{"arch": "resmlp", "model": "multi-label image tagger", "dataset": "close-ups of made-up surfaces with and without defects", "train_examples": 101725, "image_size": 32, "crop_scale_min": 1, "horizontal_flip": true, "norm": "layernorm", "norm_position": "pre", "activation": "star_relu", "mlp_ratio": 4, "parallel_block": false, "inner_norm": false, "drop_path": 0.1, "patch_size": [4, 4], "conv_stem": false, "layers": 12, "width": 192, "num_labels": 18, "init": "kaiming_normal", "residual_init": "none", "optimizer": "muon", "muon_scale": "original", "lr": 0.012, "momentum": 0.95, "nesterov": true, "orthogonalizer": "newton_schulz_5", "adamw_lr_other_params": 0.0012, "grad_clip": 5.0, "steps": 14200, "batch_size": 256, "epochs": 35.7, "lr_schedule": "cosine", "final_lr_fraction": 0, "warmup_steps": 710, "weight_decay": 0.03, "adamw_weight_decay_other_params": 0.05}
Rows from block 7 of a small multi-label image tagger, named by matrix and row number. Rows with one number belong to one neuron. Each number is 128 + 24 x the weight over its row's rms, rounded and kept within 0 to 255. All counts start at 0. After the name is the row's rms in percent of the matrix's.
After each neuron's rows are labels from the 100 images, of 14848, where the neuron reaches its highest value: "top examples" is what is common among them. Only what is clearly more common there than usual is listed. The data: close-ups of made-up surfaces with and without defects. In brackets: how many of the 100.
# fc1: MLP up (model.blocks.7.mlp.fc1.weight, 768x192), inputs 0-38
# fc2: MLP down (model.blocks.7.mlp.fc2.weight, 192x768, transposed), outputs 0-38

fc1.53 055 [108 182 104 136 139 133 166  88 122 112 140 150 121 146  96 123 162 178 143 125 113 145 108 150 179 108 141 150 142 185 130 118 155 136 171 100 113  63  96]
fc2.53 067 [109 147 124 117  97 166 115 171 139 162 144 101 128 121 132 125 128 155 146 123 146 115 171 115 128 137  82 130 111  90 134 192 143 104  86 131 137 116 120]
top examples: wood (83)

fc1.503 120 [138 148 161 113 136 103 140  79 114 130 145 144 122 128 126 172 146  67 112 135 123 174 111 135 104  93 124 115 115 148 129 126 145 161 151 137 101 140 117]
fc2.503 127 [130 138  99 103 114 113 121 146 112 120  91 133 100 154 116  77 123 157 145 198 151 113 101 121 135 162 114 119 128 150 113 168  82 178 116 134 146 101 104]
top examples: bright spot (54); tiles (45); wire mesh (36)

fc1.466 115 [160 163  94 140 136 155 168 121 127  96 115 111 116 156 125 139 136 121 134 120 136 159 133 127 106 143  86 152 162 175  88  85 127 144 160 112 155 132 112]
fc2.466 102 [125  93 140 111 120 118 140 151 111 153 168 152 107 146 164  93 134 116 144  67 144 126 148 119 111  99 137 133 132 102 162 125 155 132 118 149 193 108 143]
top examples: dent (66); wire mesh (56)

fc1.306 046 [103  97 100 100 139  97 148 162 147 101 125 149 127 130 111 151 144 100 153 168 123 120 142 120 115 107  99 141  90 134 138  94 132 131 139 143  99 141  43]
fc2.306 056 [131 127 163 115 151 144 154 122 130 152 146 118  81 184 168 153 125 171 114  97 113 158 123 141  89 154 157 112 178 121  54 140 140 137 127 128 136 126 161]
top examples: stain (37); wood (27)

fc1.37 129 [148 166  94 107 109 159 178 144 134 114 122 154 153  98 127 118 111 113 104 153 136 109 156  93 125 141 147 129  84 147  91 138 119 125 104 105 152 161 107]
fc2.37 114 [172  87 153 137 164 113 109 110  94 156 146 146 122 118 118 165 120 164 143 118 134 131 117 135 100 116 107 124 119 118 113 146  99 146 118 143 153 147 126]
top examples: specks (100); circuit traces (87)

fc1.33 044 [136 160  92 158  97 149 102 125 115 108 123 136 132 129 139 147 111 130 176 161  86 128 108 152 141 152 152 128 118 114 129 108 140 174 119 165 145 128 126]
fc2.33 043 [159 131 117 102 189 133 116 153 153 152 118 140 131 129 117 121 140 141 114 164 163 122 117 132 165 116 124 133 135 155  81 139 128 129 113 124 121 105 129]
top examples: stain (100); woven cloth (39); carpet (35)

fc1.243 186 [110  71 164 103 117 132 107 105 132 137 116 109 119 109 135 125 143 113  98 144 141 125 140  87 169 144 142 116 133  90 202 170 114 113 121 106  66 123 145]
fc2.243 140 [108 127 129 145 141 113 115  81  97 114 161 143 117 104 142  99 131 143 142 145 141 129 140 114 134  80 116 130 129 115 148  80 115 171 148 122 145 145 157]
top examples: hole (96); brushed metal (29)

fc1.71 097 [155 136  97 133 102 159 125 108 146  76  99 158 156 117 146 109 116 121 130 123 170 124 136 127 101 141 109 131 102 106 136 183 167  89 120 119 113 119 128]
fc2.71 112 [121 132 156 135 129 134 169 161 107 141 132 112 122 162  81 148 129 130 138 145  85 111 128 142 142 161 160 135 144 112 113 117  81 184 151 141 107 141 136]
top examples: specks (80); brushed metal (27)

fc1.538 099 [ 98 132 176 114 131 120 123 100 139 122 109 118 182 111 130 130 147  51 151 121  99 125 129 147 119 112  96 118 137 116 149 126 168 108 115 136 111 154 117]
fc2.538 114 [145 134 120  75 134 126 107 143  94  89 131 138 126 148  98 130  97 158 100 152 155 147 140 102 130 127 152 106 136 146 137 106 115 144 121 121 137  87 131]
top examples: circuit traces (87); specks (71)

fc1.436 063 [141  94 126 116 126 153 145 105 148 116 147 104 136  91 103 104  63 118 128 120 176 147 132 101 108  91 118 138 160 132 160 109 147 127 103 134 120  94 119]
fc2.436 078 [130 116 120 152 181 130 119 126 135 118  91 156 100 136 180 156 140 128 131 111 110 116  97 147 115 144  79 125 127  85 133 136 141 132 141  94 140 124  95]
top examples: bright spot (29)

fc1.629 090 [100 117 160 121 136 146 150 147 130 137 122 143 113  99 140 123 138 126 100 167  97  98 137 117 153 136 134  98 135 135  83 149  64 140 114 139 124  78 126]
fc2.629 106 [149 199 143 117 137 114 104 130 137 108 149 140 160 107 159 129  98 128 146 115 144 122 143 142 101 117 128 132 122 121 129 129 104 127 124 124 157 156 149]
top examples: tiles (67); smear (41)

fc1.5 093 [115 122 145 133 105  91 115  99 133 113 133 124  71 123 110 137 110 157 131 120 122 118 113 115 119 150 157 137 163  97 131 147 173 121 107 108 144 118 111]
fc2.5 107 [115 133  85 127 155 148 133 134 110 132  87 123 150 122 176 127 158  95  91 124 125 133 158 144 121 148 104 134 135 124 124 153  85 139 153 118 139  82  93]
top examples: stone (35); tiles (30); stain (27)

fc1.697 145 [143 119 166 101 112  91 129 123 110 142 125 135 114 132 139 100  95 158 149 121 147 113 138 136 162 110 132 158 164 120 151 138  99 107 117 104  86  99 138]
fc2.697 120 [164  91 141  92  91 117 152 115  89 122 130 102 139 115 103 152 145  98 128 147 141 131 106  90 141 133 140  89 180 122  72 103 135 105 130 122 159 108 131]
top examples: dent (93); carpet (53)

fc1.264 078 [181 145 130 163 136 118  71 149 163 125 105 115 164 194 149 110 163  97 103 101 163  79 132 108 146 136  90 158 138 129 126 124 169 132  98 127 102 152 129]
fc2.264 095 [104 112 112 104 102 132 187 132 119 138 162 124 148  67 117 126  98 151 118 155 103 163 123 115  68 138 193  82 147 126 142 136 137 143 124 134 154 142 105]
top examples: scratch (46); circuit traces (39)

fc1.321 105 [175 138 116 120 131 148 159 123 124 142 130 173 137 143 149 168 176  91  72 136 185 111 133  93 115 183 145 119 121 133 140 140 134 129 121 171 162 156 104]
fc2.321 120 [120  86 148 113 125 110 136 122 146 148 103 109 106  98 147 141 134 111 135 163 100 152  91 108 139 121 146 129  76 147 160 146 116 129 126  73 122 142 146]
top examples: leather (100)

fc1.527 078 [ 90 142 114  89 103 132 104 142 121 121 129 142 124 133 165 153 118 166 134 102 112 149 114 161 159 119 111 163 165 107  94 127 120 150 122 145 108 111 187]
fc2.527 075 [145 117 165 112 140 143 144 125 100 161 160 104 112 155 157 111 137 137 133 136 104  76 121 114 165 142 107 110 123 110 148 152 131 135 122 124 119 100 103]
top examples: woven cloth (100); dent (27)

fc1.57 070 [144 143 127 125  79  92  80 135 127 145 134 153 104 133 124 148 132 115 148 114 140 118 171  97 125 125 102 106 132 122 108 148 140 112 144 168 113 116 149]
fc2.57 078 [135 123 140 121 169 175 119 143  90 101 124  96 141  87  98 125 143 143 137  96 116 149 110 150 157 153 155 143 159 153 126 161  51 131 103  96 147 111  91]
top examples: specks (67); wood (56)

fc1.215 089 [121 125 116 137 100 165 100 131 173 115 142 108 127  89 121  72 145 134  97 154 141  87 113 121 131 138 128 127 133 157 142 124 124  95 127 172 119 109 157]
fc2.215 092 [118 111 117 134 114 125 120 119 153 112 129 139 134 104 135 122 108 130 117 137 107 146 118 109 157 154 126 143  86 131 126 172 118  92 154 170 171 100 109]
top examples: stone (100)

fc1.120 038 [126 133  57  88 112 129 135 111 114 109  96 129 162 136  76 151 143 162 129 107 150  80 120 108 126 161 146 143 127 154  91 130 107 117 169 110 125 133 101]
fc2.120 046 [101 126 154 151 145  85 135 167 122 145 106 145 136 125 165 131  85  93 138 128 104 133 143 111 135  97 127 152 166  87 151 167 160 141 147 114 114 106 129]
top examples: tiles (68); hole (39)

fc1.707 036 [121  75 178 114 139 140 173 102 120 137  90 150 145 102  93  98 133 137  83 136 116 152 135 137 146 107 138  96 105 152 100 140 141 198 129 133  97 115 137]
fc2.707 042 [140 155  75 118 152  94 106 127 136 152 116 110 145 134 160 140 128 114 140 145 134  90 119 103 149 156 109 120 128 101  89 151 148 125 147 105 145 120 101]
top examples: woven cloth (44); smear (39)

fc1.185 099 [126 158 120 135 125 116 121 121 127 150 130 139 116 165 141 123  74 152 149 148 143 142  93 118 155 103 170 167 122  57 151 170 107 152 143 116 109  96 126]
fc2.185 125 [116 133 122 157 135 145  93 151 165 130  85 145 111  98 142 140 152 113 107 148 170  97 187 127  80 130  78 129 141 161 121 120 179 102 145 132 135 124  85]
top examples: dent (49); woven cloth (29); carpet (27)

fc1.511 130 [ 98 123 140 155  82  68 139 118 158 106 149 169 127 163 106 130 122 130 127 110 117 102 135 132  79 121  87 125 136 109 132 163 158 130 127 136  90 139 137]
fc2.511 101 [111  97 141 129 114 134 110 141 127 116 152  88 111 142 166 124 151 132 130 104 142  93 175 137 144 168 173 134  84 126 129 133 125 123 128  96 142  83 109]
top examples: scratch (100); brushed metal (28)

fc1.299 037 [135 118 144 110 135 124  94 148 140 141 110 103 153 122 125  60 135 103 102 164 135 103 129 159 127 101 144 100 136 162 123 158 113 133 148 175 122  95 151]
fc2.299 050 [117 105 149 123 127 146 117 166 111 154 139 116 112 128 107 193 108 144 142 109 139  93 140 127 125 139  84 122 144 130 142 126 161 136 150 130 140 114 143]
top examples: stone (98); specks (59)

fc1.396 054 [137 137 129  85 107 113 103 120 146 103 138 117 134 148  99 107 131 173 119 129 146 134 160  98 137 157 124  58 125 108 148 141  88 136 106 120  58 141 158]
fc2.396 063 [123 117 164 118 115 139 154 139 137 152 105 153 106 123 128 114 139 135 147 124 130 139 109 144 114 120 114 186 135 101 120  83 152 146  90 239 145 101  98]
top examples: stain (96); wood (54); leather (29)

fc1.650 035 [154 120 121 133 105 162  65 148 129 155 188  93  90 101 101 138 125 143 130 144 140 101 147 153 117 101 145  88 169 152 147 119 142 164 107 101 144 135 143]
fc2.650 034 [137 120 123  85 144 116 131 105 134 128 109 119 142 135 130 105 131 143 134 106 103 150  92 128 158 118 111 165 118  99 100 171 113 125 150 116 148  95 110]
top examples: wood (100); no defect (28); defect: none (28)

fc1.634 090 [134 119 138  97 139 118 125 134 140 100 140 152 124 156 137  88 121 129 104 184 124 132  93 112  94 135 139 118 106 106 150 126  81 111  97 118 116 126 164]
fc2.634 093 [133 133 132 166 147 177 143  94 107 131 134 122 145 105 140  93 187 106 153 106 117 129 103 145 173 152  83 126 137 135 138  88 118 126  95 124 131 121 134]
top examples: dent (54); brushed metal (36)

fc1.364 101 [173 123 119 116  71 109 124 151 108 151 148 142  99 125 151 120 105 122  74 137 165 139 169 145 135 106 100 164 143 121  84 139 118 100 137 131 152 170 146]
fc2.364 106 [ 86 100 131 111 135 144 101 158 129 147 150 116 124 146 117 114 103 109 151  81 109 139 105 143 140 126  95 112 170 128 126 136 125  89 146 126 119 108 116]
top examples: wood (100)

fc1.520 158 [125 113 141 114 144 102  95 128 160 129 160 125  99 172 132 135  98 138 100 120 119 151 123 152  75  80 151 137 169 105 128 118 139 157 116 103 112 141 175]
fc2.520 133 [141  91 121 123 162 135 129 110 140 107 129 100 139 139 162 116 151 121 128 139 155 120 139 109 127 142  60 131 103 170 129 169 140 117 150 154 139 120  74]
top examples: no defect (42); defect: none (42); woven cloth (30)

fc1.399 043 [151 152 134 115  97 135  93 139 103 179 133 117 116 143 143 124 130 159  80  83 136 128 160 151 123  87 128 151 119 117 121 152 117 127 157 117 145 132 152]
fc2.399 052 [111 121 130 104 147 145 155 124 132 165 143 113  95 142 111 104 145  87 141 136 143 146 107 132 104 143 153 110 153 144 166 121 136 163 168 137 136  66 100]
top examples: wood (100)

fc1.554 151 [100 129 134 164  93 145 121 111 109 119  74 163 115 131  94 128  82 113 140 127 111 136 166 143 132 147 119 115 113 109 161 118 156 124 121  93 154 168 123]
fc2.554 122 [142 113  99  87 124 107 152 139 141  98 129 135 148 165 149 168 110 133 143 124 155 131 149 126  98  71 124 138 137 163 146 155 123 115 135 147 149 107 126]
top examples: scratch (70); circuit traces (38)

fc1.696 124 [121 162 166 115  86 129 112 121 119 133 146 160 148 133 163  98 104 151 118  92 104 119  95 107 141 152 141 126 112 115  89 166  98 127 104 121 129 163 121]
fc2.696 118 [147 144  63 123 102  98 115 123 156 112  70 103  97 126 122 106 124 124 162 135 160 107 194 133 137 134 149 157  91 155 169  98 121  99 134  62 151 122 114]
top examples: crack (95); brushed metal (33)

fc1.149 066 [105 137 164  96 112 132 118 153  81 167 127 170 128 144 142  83 123 133 141 178  99 117 108  46 110 121 140 115  80 115 128 160 118 142 129 137 127 118  82]
fc2.149 081 [152 118 130 143 158 125 133  97 185 117 110 105  93 106 132 135  97 118 108 105 145 113 161 176 108 121 118 131 185 142 109 104 148 117 104  93 136 164 135]
top examples: crack (63)

fc1.714 078 [117 106 170 165 107 144 156  77  85 152 147 133 156 150 113 147 126 134 152 123  93 129 116 141 134 121 140 125 122 113 115 113 119 134 154 106 142 120 151]
fc2.714 097 [144 130  79 115 140 119  98 136 160  78 121 151 128 120 101  77 131 127 151 161 134 119 123 121 132 165 118 123 113 121 130 147 105 155 135 157 110 123  84]
top examples: bright spot (53); woven cloth (42); carpet (34)

fc1.658 039 [116 128 126 133 135  97 122 138  82 116  75 133 139 128 146 135 130 103 138 121  99  58 121 110 140 134 134 119 193  96 128 171 123 129  60 101 143 111 104]
fc2.658 046 [142 144 103  84 139 109  87 149  97 153 115 125 145 132 124 109 122 153 130 110  98 111  89 131 162 114 123 152 100  93 132 151 146 115 148 135 126 101 104]
top examples: tiles (100); stain (37)

fc1.250 090 [167 134 115 153 112 171 126 144 181 135 125 145  75 115 152 140 149 158  97 154 114 118 122 145 115 136 116 122 112 163 108 118 113 126 136 155 107 152 137]
fc2.250 091 [ 88 154 178  80  82 126  91 128 107 101 177 108 125 105 128 107 118 154 118 110 117 117 174 122 102 132 157 152 143 126  75 134 162 112 136 102 121 142 148]
top examples: crack (67); scratch (31)

fc1.29 075 [185 103 100  82 158  91 115 139 102 114 115 145 145 104 130 141 135  86 138 164 155 123 121 153 103 140  99 131 126 105 143 126 130 155 112 136 126 155 132]
fc2.29 074 [124 139 146 102 101 129 143  82 140 154  86 104 104 137 118  48 122 166 120  74 104 135 123 105 124 125 163 100 123 132 117 153 119 121 142 146 121 132 162]
top examples: bright spot (100); wire mesh (60)

fc1.480 138 [141 131  90 167 143 125 117 129 113 134 109 141  89 133 102 139 127 145 134 120 116 151 143 142 124 127 122 117 126  94 152 222 156 141 111 118 162 148 135]
fc2.480 137 [156 158 105 120 130 164 123 145 122  90 126 112 128  97 144 168  99 130 136 143 121 111 171  82 106 107 141 175 113 172 142 117 143 146  97 125 131 127 126]
top examples: leather (49); circuit traces (39); stain (39)

fc1.337 075 [141 110 127 178 135 129 103 120 101 111  93  83 156 150 128 127 138 152 151  90 143 157 151 149  79 101 144 139 173 150 163 135 172 128 121 104 164 100 126]
fc2.337 089 [134 129 115 118 121 135 104 139 189 187 189 142 128 116 125 117 146 131 142 114 145 191 104 113 141 140 140 120  92  91 131 140 106 144 109 116 126 109 130]
top examples: specks (45); leather (31)

fc1.91 101 [153 131 120  96 132  99 136 100 140 144  78 130 130 174 129 146 128 107 120 129  67 129  76 103  74 108 141 112 146  87 167 159 138 147 105 158 109 163 148]
fc2.91 113 [122  71 144 139 150 137  82 139 121 114 108 146 113 103 136 175 124 124 129  80 185 127 135 178 180 138 101 162 111 118 102 106 119 135 128 109 130  97 110]
top examples: circuit traces (64); specks (55)

fc1.284 088 [112 120 125  96 135 154 123 158 152 116  80 139 117 143 172 145  98 154 145 110 108 140  96 174 154 115 109 157 140 129 113 125 132 135 161 152 136 133 159]
fc2.284 076 [121 131  94  99 172 119 155 118 115 121 154 154 130 122 163 136 129 155 131  81 149 111 119 126 158 107 122 148 144  96 132 166 106 124 104  84  99 153 131]
top examples: woven cloth (100)

fc1.532 082 [163 122 137 112 105 150 160 181  87 111 124 147 100 131 152 109 111 128  88 149  75 118 123 124 163 147 102 122 107 131  88 141 124 156 122 142 155 153 136]
fc2.532 090 [134 143 157 104 150 104 112 149 124 158 111 168 181 117 105 119  91 166 140 129 121 127 154 152 136 135 133 156  88  92 189 130 121 123 115 136 114 113 164]
top examples: bright spot (72); wire mesh (49); tiles (35)

fc1.433 077 [118 125 154 130 113  90 145 134 159  83 129 159 133 116 149 150 133 106 112 158 155 115 158 108 101 139 126  77 168 147 103  95 105 170 123 171 111 127 130]
fc2.433 098 [123 131 152 125  98 125 123  89 147 113 122 125 150 120 125 140 112 106 102 129 103 125 158 103 138 120 161 155  90 116 180  89 155 110  80 132 164 129 127]
top examples: leather (100); bright spot (32); scratch (30)

fc1.476 172 [157 110 121 103 111 146  93 123 112 151 141 160 114 148 132 124  95 133 120 131 131 149  87 149 172  98  98 133 139 125 123 175 110 133 132 117  95 131 137]
fc2.476 146 [146 135 111 148 133 105  83 165  99 121  97 119 116  88 156 143 132  84 137 102 151 120 154 135 135 123 174 110 130 140  95 141 151 138 133 131 114 128  56]
top examples: no defect (40); defect: none (40); tiles (33)

fc1.566 035 [157 179 152  75 166 165 119 116 133 128  90  74 107 131 136 126 145 112 128 131  82 134 147  98 165 145  95  94 115 153 107 141  88  83 151  78 147 109 127]
fc2.566 033 [ 64 116 124 130 117 104 153 131 140 170 157 134 123 152 108 141 105  87 150 122 158 137 136 117  98 116 134 147 114 158 157 122 102 174 145 129  89 102  99]
top examples: wood (97); scratch (32)

fc1.453 076 [179 123 115 122 120 113 114 135 126 121 158 122 166 117 118 120 108  57 113 177 152 132 109 145 106 131 151 139 153 140 120  90 127 134 109 138 164 147 104]
fc2.453 071 [145 163 133 110 117 116  93 169  97 137 121 136 177 137 101 131 117 105 120 156 160 158 108 192 139 135 157 124  83 137  99 145  96 156 153 121 136 120  87]
top examples: stain (100); wire mesh (43); tiles (28)

fc1.136 110 [151 141 121 175 120 108 152 150 147 113 102 141 120 167 147 144 137 123  94 136 105 145 112  77 140 167  92 104 175 103 134 124 146 154 169 160 112 148 136]
fc2.136 114 [107 121 128 114 146 125 114 137 152 115 180 121 134 127 148 144 126 145 116  85 149 137 140 125 125 100 144 136  99  95 131 129 129 128 107  89 150 123  99]
top examples: dent (93); brushed metal (60)

fc1.586 052 [124 189  90 151  87 136 116 138 157 144 111 134  80 145 132 134 164 143 164 107  84  65 130 140 138 136 157 156 103 104 168 104 121 136 148 111 134 136 107]
fc2.586 060 [116 108 118 105 144 129  86 115 112 162 138 116 126 134 121 130 102  99 134 148 155 144 100 132 114  99  84 111 129 153  89 156 119 122 117 146 158 123 116]
top examples: stain (61)

fc1.111 021 [169 151 117  68 150  93 111 128  94 152 149 166 114  99 115  71 111 134 149 132 101 129 104 112 139 159 131 108 116 132 130 128 135 157 124 128 104 125 136]
fc2.111 025 [117  99 126 105 172 173 122 138 125 141 130  83 124 147 102 123 120 109  90 136 131 131 112 132 108 115 125 132 150  94  97 124 129 127 114  88 155 108 160]
top examples: bright spot (100); circuit traces (51)

fc1.455 164 [ 97 134 115 103  86 116 121 137 180 121 144 151 121 115 145  97 154 153 139 108 145 100 119  94 180  94  85 135  94 125  89 122 125 118 164 110 139 150 112]
fc2.455 146 [121 119 146 102 115 127 101 141 130 156  92 139 124 124 146 132 136 137 147 106 124 128 154 138 152 141 159 117 155 107 153 131 171 161 112 158  89 173  89]
top examples: stone (39)

fc1.268 152 [131 129 153 130 160  96 121 115 148 134 119 127 138 114 137 145  92 136 116 129 113 155 110 129 116 150 173  94 108 131 112 160 133 128 147 192 137 100 151]
fc2.268 133 [171 119 116 150 111  88  83 157 150 117  85 117 128 119 108 138 144 162 127 123 136  93 140 139 127 118  91 136 135 108 127 181 162 142  89 151 109 137 119]
top examples: tiles (46); hole (42); scratch (40)

fc1.312 130 [170 154 108 108 128 138 112 138 108 115 134 124 144 131  92 135  87  98 132 145 169 140 111 121  86 127 155 147 132 130 143 118 163 124 103 173 155 160 144]
fc2.312 128 [133 122 119 110 120 103 116 160 147 125 166  90 157 131 147 130 165 115  95 158 152 138 146 194 128 135 176 176 116 138 126 115 127 143 137 135 117 143  79]
top examples: stain (100); circuit traces (44); wire mesh (35)

fc1.353 084 [120 147 101 143 134 142 158 109 138 140  92 116 106 125 115  92 134 188 144 135  93 126 134 163 158 159 177 118 128 124 107 121 128 148 146 102 103 128 128]
fc2.353 094 [102  98 133 104 173 117 143 117 152 148 152 163 151 127 143 146 155 124 140 133 170  98 138 118  98 102  91 166 152 142 157 148 126 117 139 127 133 117 127]
top examples: wood (32); crack (31)

fc1.610 125 [ 92 123 124 123 131 157 133 131  94  94 156 157  90 140 115 140 114 133  89 139 132 129 131  99 170 101 127 164 138 139  81 127 161 160 116 108 101 158 104]
fc2.610 134 [134 161 117 122 117 114 122 181 114 132 117 125 101  65 140 111 143 113 149 127 135 120 142 106  73  94 164  77 134 124 164 140 159 122 100 126 158 100  95]
top examples: woven cloth (36)

fc1.565 134 [136 152  93 106 106 115 104 127 118 134 125 111 113 138 153 154 149 135 110 153 141 105  99 157 177 140  94 176 131 137 102  97 112 117  97 157 149  70 179]
fc2.565 127 [123 148 120  92 130 133 158 155 120 131 129 135 101 148 185 113  98 150 157 118  95 140 115 107 148 104 131 103  99 106 174 126 104 112 144 135 106 147 106]
top examples: woven cloth (81)

fc1.294 097 [155 124 137 135 135 164 127 152 154 109 157 120 187 119 146 178 154 170  89 132  95 103 103 141 108 140 118 105 135 113 132  92 114 110 176 127 145 118 121]
fc2.294 083 [110  81 161 146 149 144 124 149 123 145 120 108 145 146 133 158 126 151 101 124 159 157 139 114 107 140 156 127  79 103 169 205  88 144 166 127 109 146 124]
top examples: leather (58)

fc1.409 151 [128 142 170 129 141  90  95 127 139 120 143 158 101 157 115  91 126 117 106 132 145 119  92 149  78 117 123  86 101 113 135  98 159 162 142 106 123 110 109]
fc2.409 165 [140 173 128 136 108 157 190 138 115 113 102 119 145 105 132 162  98 159 187 147  98 153 162 152 104 130 155 162 182 131  91  89 150 130 126 103 135 155  92]
top examples: scratch (57); wire mesh (40); tiles (35)

fc1.608 125 [136 126  89 145 133 120 130 151 138 113 160 147 137 132  85 106 152 101 161 125 112 167  99 128 150 107 109 153 119 133 157 122 142 133 141  61 139 135  97]
fc2.608 116 [112 111 111 136  92 156  85 137 157 125 141 134 121 151 149 171 109 132 159 128 140  96 153 154 124 127 122 111 140 157 176 118 141 132 129 153 122 142 125]
top examples: scratch (39); wood (28)

fc1.606 061 [149 127 132 111  98 164 104 149 141  87 124 132 140 174 133 128 126 140 113 105 123 122 104 136 206 127 166 134  97 112 173 115 150 139 106 136  92 129 121]
fc2.606 068 [121 140  94 154 149 163 124 144 145 102 100 143 157  95 141 171 130 127 145 128 135 118 127 123 104  82 104 123 120 130  87 150 172 134 136  97 148 122 136]
top examples: leather (87); stain (86)

fc1.570 020 [127 140 133 138 114 168 116 120 169 101  76 109 148 120 116 113 135 120 122 110 124 115 118 137 126  79 130 125  67 139 150 122 181 116 137 154 130 190 135]
fc2.570 024 [119 108 100  73 180 139 127 154 159 133 128 126 132 157 121 137  96 116 147 100 147 119 144 105 140 159 121 130 129 116 116 166  91 114 132  94 125 107 115]
top examples: leather (84); smear (48); no defect (43); defect: none (43)

fc1.486 130 [190 129 142 158  91 128 140 159 109 149 131 136  98 131 178  75 156 100 122 115 129 115 158 131 119 131 157 161 148 158 132 111 132 145 125 132  98 137 139]
fc2.486 110 [123  90 105 140 122 128 163 139 145  84 154 117 129 161 148 127 113 159 152 121 112 122 114 119 129 163 115 124 121 131 105 165 106  84 135 164 144 106 136]
top examples: stain (65); wire mesh (44); specks (32)

fc1.547 109 [139  74 126  99 156 116 155 145 122  86 172 108 130 136 126 154 103 140 127 126  94 123 123  97 143 110 127 167 157 138 117 138 113 131 182 134 119 155 133]
fc2.547 118 [124 135 112 145 116 143 106 125  99 106 159 120  64 100 136 125 151 128 124 119 168 177 152 148 131 147 126 159 116 159 115  74 146 132 112 142 116 130 153]
top examples: specks (88)

fc1.61 089 [106 175 114 102 118 109 139 148 106 145 130 118 142 117 112 158 195 133 112 119 128  86 148  91 129 143 133 108 148 142 141 123 104 121 127 150 111 133 152]
fc2.61 109 [121  84 110 104 173 115 137 125 138 134  98 127 111 154 126 136 109  99 156 129 119 158  74 113 151  78 110 137 145 130 168 134 157 118 157 113 121  96  72]
top examples: circuit traces (49); bright spot (28)

fc1.370 107 [135 124  94 141 142 128 104  87  73 129 130 107 117 149 117 153 139 111 136 139 112 150 126 163 132 154 110 141 137 138 149 212 152 155 110 128 171 130 147]
fc2.370 085 [154 163 125 146 171 114 105 116 101 126 129 163 122  91 122 134  90 109 129 134 126 138 140 121 134 126 114 132 120  93 185 116  54 135 132 173 107 112 133]
top examples: hole (100)

fc1.719 143 [153 131 137 135 125  64 131 145 114 137 103 138 103 155 111 140 103 156 139  69  88  82 142 174 123 112 164 129 147 120 111 170 118 128  84 161 110  98 154]
fc2.719 125 [ 59 138 144 179 137 141 129  84 137 137 111 125 127 130 143 146 141 115 151 152 131 127 163 142 164  90  95 143 104 119  87  76 158 120 131 112 158 158 154]
top examples: bright spot (39); tiles (33)

fc1.763 024 [131 125 184 122 152 136 149 125 138 158 100  56 113 102 107 140 133 127 143 158 154 125 157 154 132 159 127 130 135 160 156 121 100 191 113 127  90 125 109]
fc2.763 030 [127 118 115  99 157 132 106 100 152 115 138 149 128 115 114  95 130 141 107 149 150  89 139  81 115  95 117 116 102  87 128 127 113 122 123 135  95  98 138]
top examples: carpet (99); specks (40)